config.yaml
model: "spectrogram enhancement model"
task: "enhancement"
residual_init: "none"
warmup_steps: 760
Rows from block 6, named by matrix and row number. Each number is 200 + 20 x the weight over its row's rms, rounded and kept within 0 to 999. All counts start at 0. After the name is the row's rms in percent of the matrix's.
# short0: shortcut pointwise conv (model.decb.0.0.short.0.weight, 96x192x1x1), inputs 64-127
short0.0,083,185,199,205,179,194,212,227,219,201,197,160,192,193,201,204,202,217,196,210,193,196,202,171,198,178,213,223,221,175,155,199,217,183,187,159,211,215,225,197,220,227,249,203,214,200,207,184,194,205,191,220,194,235,215,228,196,220,212,234,235,199,190,178,231
short0.1,110,192,162,200,205,204,203,227,194,204,214,187,218,192,202,186,179,201,194,208,184,203,217,184,189,192,194,221,200,205,191,192,181,184,243,233,208,189,216,236,204,199,239,183,208,188,245,169,183,196,217,230,247,194,206,215,232,194,179,174,213,198,239,194,179
short0.2,113,208,200,183,186,211,209,195,204,187,195,228,203,206,191,211,208,197,213,198,216,195,201,181,197,187,215,206,210,180,223,213,204,183,145,180,201,210,163,193,224,205,179,189,184,179,191,206,223,249,150,212,167,199,180,215,205,192,215,195,198,188,211,198,208
short0.3,109,183,209,195,211,193,214,189,191,224,224,187,200,192,170,220,204,196,220,212,187,189,209,192,190,183,226,212,195,206,199,196,161,209,183,251,195,153,205,207,200,204,242,212,201,238,217,223,193,219,202,235,205,184,251,192,191,221,207,218,204,233,220,166,205
short0.4,090,196,206,215,171,191,164,180,161,186,170,206,206,193,200,191,195,207,234,200,189,197,210,191,207,209,209,226,202,174,251,191,203,213,179,186,194,237,210,195,220,218,239,147,189,196,222,183,189,224,198,215,210,228,219,244,205,225,161,196,196,224,222,234,195
short0.5,082,212,201,205,184,182,232,199,234,212,198,179,190,227,185,197,218,172,174,193,178,218,206,166,215,183,193,204,185,187,193,215,213,193,214,187,194,203,164,209,217,219,201,208,169,186,179,213,195,217,178,193,152,216,197,218,209,202,185,231,193,232,178,214,232
short0.6,099,220,196,230,200,215,243,210,207,195,181,202,217,183,220,200,198,225,198,208,222,226,187,197,201,234,186,200,234,198,217,195,215,195,196,181,183,215,213,187,194,189,193,160,195,217,210,234,177,204,199,204,217,171,208,228,196,178,199,209,187,215,222,213,184
short0.7,082,201,207,217,199,188,264,204,206,238,196,191,199,198,192,197,196,219,161,193,199,191,190,239,187,205,223,168,210,208,179,203,197,176,196,215,224,181,203,176,222,234,209,205,210,219,174,170,232,216,187,233,243,206,180,186,188,206,219,205,220,234,246,184,225
short0.8,102,203,189,205,216,216,210,190,199,207,166,207,207,216,184,184,173,211,203,187,189,188,214,202,192,202,201,191,207,174,188,157,192,217,204,200,191,203,225,196,189,188,214,235,199,227,172,236,218,225,204,196,233,186,207,188,177,202,190,232,208,169,164,133,180
short0.9,109,203,200,216,187,210,191,185,177,187,180,187,195,194,208,219,230,187,192,176,208,208,184,189,218,195,196,188,212,188,186,223,179,251,152,200,218,220,185,228,189,220,177,198,196,191,187,144,198,209,213,214,187,192,228,184,228,159,198,226,193,203,239,196,190
short0.10,100,221,201,194,197,177,215,236,206,198,196,211,252,229,201,184,181,200,180,219,202,227,197,220,226,221,190,208,136,187,213,218,182,204,183,190,201,213,204,221,166,179,212,176,204,201,225,196,188,244,186,184,227,178,206,191,167,176,176,209,199,186,220,153,208
short0.11,090,187,200,243,215,178,255,218,229,208,224,197,158,183,192,164,189,200,190,210,177,204,208,205,208,193,208,211,176,186,223,219,211,240,175,249,193,159,189,220,216,192,180,190,231,201,173,209,211,190,194,225,260,187,228,198,186,179,200,233,183,186,184,191,180
short0.12,097,207,212,184,221,222,174,153,228,186,222,204,209,195,202,174,187,207,209,173,178,171,201,208,193,160,218,226,197,222,213,206,193,179,187,207,224,201,240,240,192,210,207,193,225,210,195,161,173,182,192,234,202,176,217,200,207,193,207,200,192,238,231,224,167
short0.13,098,251,180,189,212,178,213,193,179,192,213,184,167,218,160,190,201,211,171,212,195,201,206,194,176,179,177,236,213,213,223,188,204,200,168,145,189,220,226,208,189,208,206,188,189,187,167,205,225,206,213,166,173,203,223,183,204,161,206,218,225,213,202,231,202
short0.14,102,189,175,173,224,172,224,187,208,238,249,170,191,190,211,253,193,181,229,199,189,218,197,197,222,162,202,242,188,164,203,223,213,200,230,211,182,207,163,199,227,203,183,187,169,170,189,190,213,198,189,193,187,194,149,198,202,224,212,175,192,202,195,209,224
short0.15,086,183,220,232,179,212,229,191,200,173,234,187,213,244,199,194,191,208,196,246,223,207,180,185,182,189,172,204,200,209,183,209,228,217,178,196,184,193,223,195,214,170,228,201,219,219,183,213,200,211,207,155,217,182,211,222,197,207,218,203,212,189,180,274,194
short0.16,102,204,198,204,181,142,227,192,207,195,224,199,202,200,198,202,190,196,200,188,204,211,187,185,191,197,209,170,212,213,189,207,214,239,188,179,172,179,189,194,212,195,215,222,208,196,163,203,249,220,225,249,226,176,208,205,192,215,207,214,181,199,213,143,155
short0.17,108,209,198,200,198,226,214,202,219,177,189,216,221,192,221,193,198,205,220,194,181,203,188,210,223,186,186,213,187,190,227,184,192,164,166,195,206,198,203,200,223,205,173,222,194,214,183,191,208,233,212,227,160,175,187,210,173,200,178,190,183,207,173,172,196
short0.18,104,197,207,185,171,180,206,218,206,193,225,243,190,179,196,196,210,168,192,175,187,205,203,208,190,192,209,195,178,183,186,205,181,216,182,199,184,204,259,222,184,198,218,217,198,197,196,173,192,149,205,185,163,201,180,198,182,231,219,205,232,176,196,200,206
short0.19,095,196,197,238,180,206,217,184,207,218,185,180,187,211,218,207,217,259,222,215,206,247,185,236,190,233,173,194,244,174,179,182,223,228,199,212,205,206,198,200,212,202,193,206,194,193,196,195,191,198,225,195,221,187,186,193,203,196,199,177,207,191,188,204,186
short0.20,099,186,182,176,210,229,173,232,211,217,186,214,180,186,206,186,200,243,192,193,171,216,209,225,203,187,195,216,200,179,218,223,200,171,238,219,200,206,177,212,220,213,209,196,216,245,195,189,230,184,149,175,230,220,178,199,207,214,198,195,183,260,226,205,223
short0.21,099,186,214,274,203,155,225,221,204,179,189,188,192,187,218,182,177,202,223,197,196,230,172,208,181,185,205,214,241,197,245,213,165,209,196,244,201,210,202,215,189,207,187,206,193,221,207,172,183,199,191,188,202,210,208,203,190,193,179,216,203,208,207,171,189
short0.22,105,166,187,206,186,157,230,209,190,199,192,212,205,207,183,213,194,218,188,199,214,206,197,206,203,213,192,196,182,192,171,199,194,175,203,186,204,255,102,184,221,229,208,212,177,215,200,213,215,208,183,221,165,198,181,188,201,247,202,190,201,225,258,204,196
short0.23,103,215,200,212,225,216,249,194,173,185,184,203,188,171,202,192,219,191,235,224,205,200,207,191,196,234,190,213,228,209,181,221,188,202,206,201,186,180,192,192,211,196,209,206,176,163,225,233,162,190,216,226,222,203,239,195,202,189,210,208,219,183,197,236,210
short0.24,103,224,227,185,181,174,166,226,186,203,219,202,231,188,225,238,237,170,167,211,217,199,206,216,207,236,174,185,163,224,172,183,195,213,213,194,236,221,218,188,203,201,226,179,185,208,199,187,188,197,225,181,209,187,212,191,232,162,210,187,208,200,200,214,195
short0.25,108,170,211,171,230,198,218,194,230,204,167,213,211,202,183,208,216,221,195,216,199,188,192,199,188,180,215,204,222,225,200,159,198,195,189,220,195,195,205,180,172,176,194,188,194,192,204,212,212,179,243,223,237,187,228,214,215,220,177,207,186,228,179,188,179
short0.26,096,196,198,174,185,216,199,216,174,179,147,212,189,192,188,218,171,193,208,172,190,218,173,217,212,175,220,241,270,215,230,206,186,198,228,219,196,223,176,179,183,182,176,236,186,217,221,168,186,186,169,185,205,206,178,178,233,207,198,193,185,185,210,179,199
short0.27,102,192,190,219,181,239,243,177,171,234,234,205,171,220,204,180,215,219,199,212,178,192,183,205,172,199,204,194,195,207,197,219,199,154,219,190,207,204,267,186,171,200,215,187,177,168,207,206,185,200,202,227,200,193,198,196,206,162,199,237,242,179,194,183,240
short0.28,104,177,197,222,168,175,179,173,229,201,239,214,184,192,208,232,211,206,228,188,202,198,217,191,238,202,227,247,160,234,195,198,200,207,206,170,189,218,203,207,176,198,222,188,211,224,208,197,201,213,209,195,206,215,177,199,194,265,200,222,226,211,221,171,196
short0.29,093,219,193,223,216,187,232,216,204,227,204,198,203,188,192,169,194,185,245,220,207,214,218,237,209,203,174,191,188,198,226,184,189,187,194,243,209,183,208,200,222,200,158,207,236,190,199,174,171,190,174,220,193,198,196,213,163,194,227,190,213,204,211,182,204
short0.30,099,207,193,217,201,159,204,185,202,185,201,217,204,176,226,191,206,224,205,173,188,197,198,208,198,240,195,202,202,176,172,191,199,157,201,162,188,235,212,179,173,206,187,211,215,216,192,208,181,232,194,154,203,190,213,192,187,206,121,181,183,227,186,203,199
short0.31,106,190,196,197,213,212,214,202,195,216,215,182,189,195,176,222,185,182,204,212,206,194,216,199,197,165,191,196,194,208,206,207,170,224,216,164,224,184,198,221,197,237,185,147,219,209,215,164,180,267,182,197,174,199,198,198,215,182,227,177,207,237,233,208,215
short0.32,104,186,196,191,210,199,201,208,192,226,213,230,184,182,218,218,201,191,203,202,194,197,202,196,191,182,198,204,185,205,204,215,197,189,211,191,195,168,216,193,233,208,193,196,215,206,170,233,220,175,226,196,191,218,278,201,186,182,207,195,201,167,186,242,164
short0.33,105,199,212,208,188,224,233,186,179,219,234,203,226,204,181,221,209,217,183,222,204,193,215,202,204,224,200,209,187,224,183,210,198,201,175,164,193,172,207,213,218,196,201,165,213,179,210,218,197,194,158,218,197,193,237,201,173,177,164,203,214,174,240,195,177
short0.34,095,200,197,217,191,175,179,192,207,191,204,204,209,216,181,176,219,230,214,210,192,178,185,217,218,211,189,205,208,190,219,211,226,256,206,198,263,174,191,241,247,212,175,219,220,210,180,216,232,203,182,254,185,229,188,218,210,179,239,203,216,234,184,218,233
short0.35,102,206,208,225,212,203,225,183,188,210,179,181,218,196,188,193,204,194,198,214,208,191,209,218,179,203,205,194,190,197,191,143,220,235,236,170,195,161,228,208,212,179,218,165,209,187,223,220,198,221,225,183,221,179,211,195,167,193,164,168,226,178,210,174,188
short0.36,095,194,225,228,193,212,286,215,212,221,201,185,193,176,235,212,169,223,178,228,198,207,207,179,187,207,201,174,211,198,196,215,212,213,191,195,196,197,192,197,219,220,197,200,184,201,192,170,181,193,188,236,183,224,176,186,201,222,181,224,208,205,185,211,236
short0.37,088,221,191,159,191,220,211,170,185,198,204,177,178,215,230,210,187,199,182,177,192,208,218,224,174,197,188,205,204,199,214,219,231,227,194,218,196,193,195,208,190,191,195,219,186,200,209,175,199,187,186,198,156,195,208,197,228,172,220,165,188,201,199,248,206
short0.38,098,181,216,218,197,168,165,247,198,156,206,200,155,224,197,208,218,202,169,204,199,234,199,212,205,198,180,187,214,216,223,236,222,204,170,200,172,216,205,185,196,220,218,198,199,239,193,187,174,252,206,208,203,215,209,196,184,201,198,239,188,223,214,221,213
short0.39,099,220,183,174,201,248,160,245,201,234,210,226,231,204,229,164,183,205,210,173,170,181,210,200,189,202,201,190,206,179,168,203,228,203,142,187,193,203,195,212,219,210,189,188,186,203,196,195,227,283,182,195,206,186,183,184,202,231,212,165,188,231,212,198,179
short0.40,109,210,178,195,206,212,170,214,209,182,184,208,205,230,220,172,201,213,197,199,227,183,195,224,194,192,196,210,204,193,201,224,240,207,183,247,216,211,210,202,188,210,189,179,204,205,221,219,202,190,207,222,223,196,228,188,191,244,181,211,174,178,187,114,236
short0.41,105,230,205,198,152,221,143,217,179,165,197,199,223,188,241,179,195,211,185,188,200,193,173,238,193,199,209,227,179,220,208,196,220,200,221,183,188,209,160,178,214,193,189,196,213,206,190,207,182,177,217,202,214,204,168,199,184,227,197,220,188,209,181,197,175
short0.42,087,191,211,190,206,202,172,186,193,212,191,212,190,173,186,198,213,187,186,178,184,164,203,195,193,223,201,170,171,207,197,190,201,160,231,228,192,235,197,168,188,207,205,190,202,198,201,215,197,203,204,166,208,233,224,207,227,208,169,207,173,234,187,185,194
short0.43,100,233,193,199,251,194,192,197,214,197,172,169,204,231,157,191,205,207,190,212,200,239,192,179,172,234,186,220,202,180,215,243,179,213,198,213,212,214,200,215,206,207,227,218,187,209,232,217,205,204,205,216,207,202,198,171,186,175,213,203,236,198,178,196,201
short0.44,106,251,213,161,192,212,202,193,162,195,186,193,170,170,187,230,205,223,185,173,218,188,228,237,203,204,196,193,194,227,205,255,205,213,201,209,210,214,203,195,191,185,200,180,204,208,206,235,191,211,196,220,193,186,219,212,186,198,180,194,188,197,162,200,185
short0.45,102,202,182,192,207,184,205,228,201,202,182,223,181,232,215,196,193,198,206,208,215,195,198,214,192,206,190,199,187,186,206,199,222,197,198,178,195,240,211,213,177,228,154,171,203,174,205,248,188,169,174,178,167,212,180,175,187,200,229,216,147,213,138,255,174
short0.46,108,176,201,235,197,179,259,179,180,171,184,169,195,206,173,234,214,215,200,223,225,202,190,195,203,203,193,200,192,202,194,217,193,195,211,204,207,198,202,192,169,214,175,207,198,189,212,204,210,187,169,163,191,215,218,197,209,209,230,178,171,203,214,163,182
short0.47,088,176,211,195,190,166,179,184,213,214,173,200,187,215,206,218,209,190,233,248,145,209,192,228,234,195,217,241,200,225,227,183,191,222,219,214,204,188,176,197,200,202,163,191,203,207,185,175,166,203,229,197,194,164,200,185,200,210,155,178,212,200,219,233,183
short0.48,109,198,207,156,207,196,254,152,180,211,183,157,192,245,194,220,192,198,229,251,207,184,228,178,205,174,192,208,195,208,202,198,173,197,214,197,238,212,169,194,183,184,188,207,193,221,203,163,209,195,197,206,202,221,184,210,224,176,183,200,189,217,219,157,225
short0.49,083,216,199,213,220,215,203,207,201,207,202,167,201,200,182,191,197,200,205,188,207,192,209,198,206,193,202,198,212,182,211,196,188,243,180,203,205,211,149,205,223,220,223,203,192,202,189,208,188,193,191,214,138,199,153,188,185,206,230,204,220,176,173,231,181
short0.50,099,197,199,194,162,193,195,218,129,200,195,207,218,209,190,186,199,217,190,210,216,167,173,187,212,185,174,209,168,195,189,206,206,191,199,202,211,214,199,197,217,196,216,199,183,205,230,191,157,219,212,197,193,201,214,196,200,190,201,180,252,206,252,228,207
short0.51,096,215,211,204,196,191,188,199,181,210,215,209,218,217,225,181,202,210,207,200,211,215,205,180,195,208,207,187,201,185,207,210,222,198,187,192,195,185,235,220,175,200,234,226,217,216,179,188,190,140,206,223,191,206,199,201,168,180,213,197,246,194,200,211,205
short0.52,102,237,208,256,173,216,210,138,195,197,206,187,243,246,207,222,222,211,209,200,210,203,169,199,238,251,190,196,218,166,207,203,216,194,197,192,193,199,211,232,199,200,223,190,178,195,212,221,214,197,177,186,194,200,203,190,196,193,192,189,202,201,212,221,172
short0.53,101,210,191,195,243,250,193,185,190,201,220,181,178,146,232,238,197,228,204,203,193,211,159,196,220,240,198,193,224,196,222,208,207,195,157,186,162,205,230,196,220,199,187,210,184,176,174,187,229,218,179,153,246,191,177,200,197,207,202,212,190,191,200,168,197
short0.54,101,165,201,208,179,207,226,223,197,188,192,183,188,206,209,213,210,221,142,159,194,218,211,226,196,232,206,222,190,237,171,210,190,190,172,167,207,198,186,203,211,222,169,191,206,170,173,208,186,229,234,237,203,192,210,219,203,173,220,220,195,181,182,209,213
short0.55,104,162,216,205,173,170,176,176,209,228,191,216,182,186,164,203,199,209,204,194,206,204,210,188,184,198,208,188,205,187,212,190,207,179,183,191,233,186,193,214,235,196,202,197,215,207,186,241,203,210,180,231,184,179,189,197,196,192,225,200,186,186,162,247,202
short0.56,105,223,207,178,224,217,191,211,239,203,168,208,186,229,205,211,184,186,183,242,178,241,210,196,199,199,180,224,191,171,224,164,219,176,201,204,195,204,233,200,197,202,214,229,221,205,208,194,157,221,218,254,207,184,228,220,176,229,219,197,217,183,196,174,196
short0.57,106,182,195,210,182,205,198,218,219,186,184,199,189,202,201,179,187,190,215,194,200,196,207,207,193,203,196,203,186,176,200,198,225,264,184,252,215,147,195,202,220,181,170,209,205,206,211,136,162,186,183,197,217,208,198,201,250,186,210,224,219,214,270,210,234
short0.58,100,217,180,220,206,182,209,213,199,195,196,209,216,206,212,218,183,198,223,210,213,188,197,229,191,220,218,188,191,205,216,202,232,211,223,239,248,203,183,224,209,198,218,191,219,198,226,190,222,190,232,228,195,207,251,243,219,216,163,222,195,163,198,178,183
short0.59,103,239,199,227,196,216,211,263,213,203,222,224,180,206,153,228,210,198,169,219,197,197,219,202,227,209,196,160,213,232,191,197,212,201,218,203,215,186,166,193,203,186,204,176,234,217,215,198,215,221,220,174,203,212,200,186,188,212,202,204,160,187,227,210,166
short0.60,097,180,192,225,203,179,213,193,191,200,189,208,196,203,213,231,204,201,193,217,210,182,213,201,206,205,240,212,209,222,223,189,183,167,207,200,188,176,230,171,171,195,221,209,183,177,200,159,188,210,173,164,203,202,178,220,215,184,217,220,214,209,224,225,241
short0.61,092,169,223,170,215,246,213,240,220,194,170,223,221,195,203,191,198,202,175,176,214,181,202,181,210,242,199,166,241,155,219,189,221,213,188,184,165,209,187,215,201,174,215,221,203,218,212,198,208,230,195,181,218,206,174,199,211,212,171,203,177,215,217,197,178
short0.62,097,217,178,177,174,192,177,231,205,202,186,183,179,218,203,194,196,218,209,180,210,207,213,205,178,198,209,190,188,196,178,229,238,194,184,171,196,174,273,201,214,203,221,232,205,192,206,236,217,227,196,195,203,209,209,206,186,146,192,236,234,149,181,189,262
short0.63,099,227,197,190,213,200,227,241,203,174,197,213,223,180,209,201,220,192,173,210,213,188,187,209,203,188,194,217,203,208,220,235,200,243,186,176,196,190,187,203,220,195,188,186,206,198,208,196,217,222,252,199,209,216,230,185,213,237,177,215,202,181,234,165,162
short0.64,102,190,215,193,162,203,200,197,176,182,213,233,202,209,190,185,217,225,202,200,239,160,183,229,178,222,232,204,160,196,163,228,208,193,208,185,187,198,188,208,193,214,193,198,189,192,175,171,211,219,182,198,194,200,172,191,232,164,211,219,187,198,207,273,191
short0.65,100,174,207,166,192,179,230,183,188,207,188,189,213,199,171,232,222,168,224,197,193,218,207,211,195,219,233,203,236,209,220,224,190,235,210,180,183,226,177,192,191,212,201,218,162,179,209,198,162,210,173,214,180,182,214,208,202,182,178,189,235,170,223,224,168
short0.66,093,214,198,188,167,231,213,245,211,180,163,232,201,179,219,201,190,198,218,213,186,212,193,203,200,208,201,191,186,222,211,175,206,181,212,212,189,208,197,186,176,199,205,163,182,170,206,175,173,211,198,203,218,240,179,217,201,202,165,215,196,188,145,215,208
short0.67,098,222,190,209,206,186,223,184,201,196,227,214,193,241,233,168,190,203,206,170,220,212,250,232,185,156,210,242,191,229,187,234,209,196,209,187,208,206,195,212,212,184,213,191,194,212,208,197,182,210,215,221,200,192,206,182,202,218,151,179,220,197,217,199,217
short0.68,090,241,186,219,176,247,244,223,202,223,195,190,195,186,164,177,196,208,203,194,229,209,225,164,193,199,197,210,194,225,195,211,194,202,167,193,194,224,221,220,228,172,161,172,226,204,205,192,170,183,178,241,228,189,209,210,154,214,190,180,184,202,217,195,204
short0.69,104,199,209,240,161,212,210,180,208,220,156,206,168,230,181,209,219,204,211,186,222,184,232,204,188,198,219,184,197,181,210,211,202,189,203,210,155,224,190,206,205,185,188,154,198,196,243,202,175,214,218,220,214,213,186,177,195,275,204,201,187,219,227,193,210
short0.70,102,226,201,191,187,231,150,214,174,233,245,196,212,199,210,180,179,204,175,151,170,162,244,203,220,181,216,231,199,201,185,184,217,203,190,194,205,184,244,203,211,188,195,201,206,215,218,217,188,238,203,210,196,170,188,184,217,203,218,189,175,215,171,202,189
short0.71,100,196,221,209,204,213,192,216,188,172,242,217,199,230,216,191,202,180,189,205,223,196,185,180,191,204,197,154,203,194,193,223,226,190,215,174,223,186,190,182,212,205,199,192,224,229,222,211,163,244,173,234,230,189,188,210,167,202,166,192,184,161,226,146,211
short0.72,100,219,214,208,215,200,215,204,216,220,232,224,203,197,188,226,208,187,210,198,214,215,200,200,208,215,198,208,211,202,194,213,226,221,245,191,224,198,179,215,175,208,239,228,164,209,214,177,231,176,192,192,157,180,210,188,239,211,179,190,184,233,222,186,197
short0.73,106,195,220,167,221,231,198,199,168,198,178,184,185,198,222,207,181,213,188,197,161,224,196,204,184,207,205,232,226,209,211,190,237,248,196,225,198,195,157,223,205,195,223,195,225,215,194,176,185,211,198,206,191,208,168,186,222,237,247,184,161,245,215,231,162
short0.74,092,220,207,225,205,194,257,159,199,207,212,231,186,188,214,205,184,200,185,218,222,212,183,227,198,209,173,187,196,159,204,211,198,204,181,225,221,205,206,205,211,193,219,194,197,238,225,226,212,189,210,207,236,209,241,213,196,214,196,223,202,206,228,204,168
short0.75,100,218,208,199,232,201,144,210,178,201,217,180,204,196,235,170,214,207,200,213,181,206,186,197,193,188,215,186,186,218,171,182,229,220,218,189,236,217,164,189,215,186,211,219,206,216,213,200,209,186,184,214,193,222,205,199,216,233,186,219,158,222,194,215,159
short0.76,102,189,185,232,188,207,175,252,201,223,201,221,216,223,218,171,176,202,178,191,220,201,214,201,179,198,179,199,220,203,205,178,241,200,207,178,200,245,136,185,209,223,179,184,195,188,186,196,218,246,185,205,144,213,215,194,209,188,212,148,156,238,211,222,148
short0.77,095,172,236,173,198,218,218,194,168,175,170,189,238,207,178,222,176,209,214,236,203,189,203,195,220,154,202,231,229,210,171,211,232,182,205,174,224,196,191,203,203,179,179,184,231,224,204,208,214,183,200,236,204,204,211,198,202,198,179,193,175,190,230,174,210
short0.78,093,189,236,255,160,211,192,199,205,187,157,180,201,202,254,193,192,161,177,219,225,205,216,190,155,247,186,184,205,176,193,165,216,190,201,188,209,227,204,215,190,186,187,194,196,215,193,170,182,188,180,211,184,186,208,195,185,175,184,180,210,193,218,213,205
short0.79,108,208,201,223,197,203,194,249,218,263,207,207,204,187,210,176,194,203,210,184,227,217,200,186,199,184,190,182,199,189,214,177,220,172,200,233,211,199,230,182,195,197,222,195,214,212,180,199,191,187,251,240,226,207,219,201,211,187,155,196,217,208,200,213,234
short0.80,104,184,197,204,209,199,222,180,196,204,215,184,187,202,184,222,197,197,203,208,192,219,208,197,200,188,191,181,195,189,182,212,190,191,172,219,181,212,178,202,194,188,195,237,185,211,188,195,196,207,180,191,194,198,148,194,200,179,212,240,223,219,202,241,217
short0.81,095,179,218,210,236,168,197,235,179,191,168,214,265,190,184,211,221,242,207,196,174,191,187,193,205,203,176,228,194,192,182,209,202,198,198,184,210,220,179,181,186,199,190,192,191,201,219,214,183,198,175,200,225,210,170,214,224,201,196,206,175,160,177,205,214
short0.82,106,203,226,206,223,214,171,200,208,210,234,243,207,202,226,214,178,182,189,213,205,205,193,206,179,187,202,192,208,189,226,199,174,219,209,239,202,169,180,218,213,183,200,193,194,201,229,211,179,140,204,218,213,202,237,188,202,218,184,220,189,195,234,216,182
short0.83,102,204,206,216,183,202,220,181,206,189,199,208,198,186,206,213,193,195,210,176,178,190,220,214,201,176,181,194,156,220,220,216,188,185,185,193,198,241,159,168,220,205,184,225,204,215,161,193,209,218,182,180,250,172,146,222,228,176,208,196,187,206,218,210,197
short0.84,105,184,197,202,180,185,201,191,228,222,232,189,219,214,197,225,194,188,238,191,199,217,227,163,209,182,185,203,185,228,165,210,221,241,219,218,194,188,166,218,210,185,194,212,179,244,203,205,203,217,231,207,148,215,189,178,220,210,201,203,172,220,193,221,173
short0.85,108,227,179,211,200,185,210,200,203,216,212,171,203,193,186,196,203,191,195,207,195,189,195,188,199,222,213,202,214,186,209,223,213,184,213,191,214,205,201,191,212,239,231,182,194,217,168,223,203,160,154,193,160,199,184,186,196,178,194,220,191,179,172,222,188
short0.86,094,199,224,141,229,189,235,216,207,223,236,196,197,184,196,230,180,197,206,194,195,212,186,196,210,154,232,231,236,213,196,222,198,189,215,198,199,200,211,188,198,218,205,205,195,210,220,234,222,190,201,174,206,222,173,201,200,206,199,205,181,215,220,198,176
short0.87,107,195,204,208,213,210,207,213,218,213,199,205,183,276,215,216,188,159,195,186,240,186,190,247,197,173,191,231,191,220,198,215,219,226,169,151,223,232,197,197,203,182,205,188,225,229,211,205,218,220,195,210,178,178,206,181,207,189,189,189,154,183,196,169,172
short0.88,094,185,217,215,167,215,181,216,177,189,163,191,202,161,178,234,202,233,184,199,205,237,192,189,209,187,184,209,200,215,234,197,207,230,189,182,180,190,204,209,176,189,249,209,179,206,169,167,166,194,226,193,212,179,212,189,179,180,145,221,195,214,176,192,200
short0.89,108,192,201,175,227,167,199,170,190,224,190,187,189,212,194,223,188,225,214,214,193,192,210,196,212,201,218,209,196,214,215,218,180,218,170,201,193,202,232,186,204,193,179,185,212,180,189,209,158,198,212,194,188,212,175,199,191,228,224,203,190,206,168,223,208
short0.90,102,190,160,228,209,235,200,204,191,188,210,197,196,228,209,213,192,198,235,214,204,170,246,214,216,178,195,176,201,190,173,225,221,179,173,186,234,204,202,195,194,182,194,176,219,202,181,217,219,193,213,206,202,187,229,225,184,157,199,178,198,213,222,183,179
short0.91,109,181,203,207,233,164,185,197,165,197,150,143,209,239,200,200,196,196,197,204,194,198,205,199,201,225,222,164,182,246,175,196,209,181,165,209,212,194,245,189,219,183,176,193,226,214,212,205,184,213,205,178,231,227,210,225,194,193,222,198,215,213,209,169,199
short0.92,093,196,203,190,176,195,207,196,197,203,208,200,180,241,198,201,190,196,195,203,196,217,199,197,214,191,186,221,189,172,152,193,210,195,189,230,192,171,197,176,204,205,221,215,211,198,201,229,187,169,177,189,208,203,265,239,201,202,191,202,211,184,205,207,135
short0.93,094,194,215,175,211,207,226,214,217,195,188,208,161,244,185,199,221,201,195,186,209,156,192,196,197,196,215,194,208,187,225,234,155,185,187,168,206,215,183,219,179,211,214,198,210,228,192,192,200,195,178,176,177,193,205,189,169,206,203,184,227,235,215,205,187
short0.94,109,190,211,206,191,192,219,175,184,223,222,173,204,211,197,208,222,206,218,209,210,191,207,194,195,207,232,182,203,214,223,223,212,197,169,206,198,235,171,196,228,182,182,186,205,196,181,182,159,197,201,190,192,196,179,188,154,184,207,172,162,212,167,202,184
short0.95,101,208,161,200,167,157,225,224,231,187,232,182,198,205,200,183,190,189,201,209,230,219,224,197,196,189,240,189,157,202,196,178,189,173,221,221,233,222,184,210,199,196,212,215,185,221,230,191,218,188,190,223,226,192,185,192,212,216,200,225,208,202,225,192,256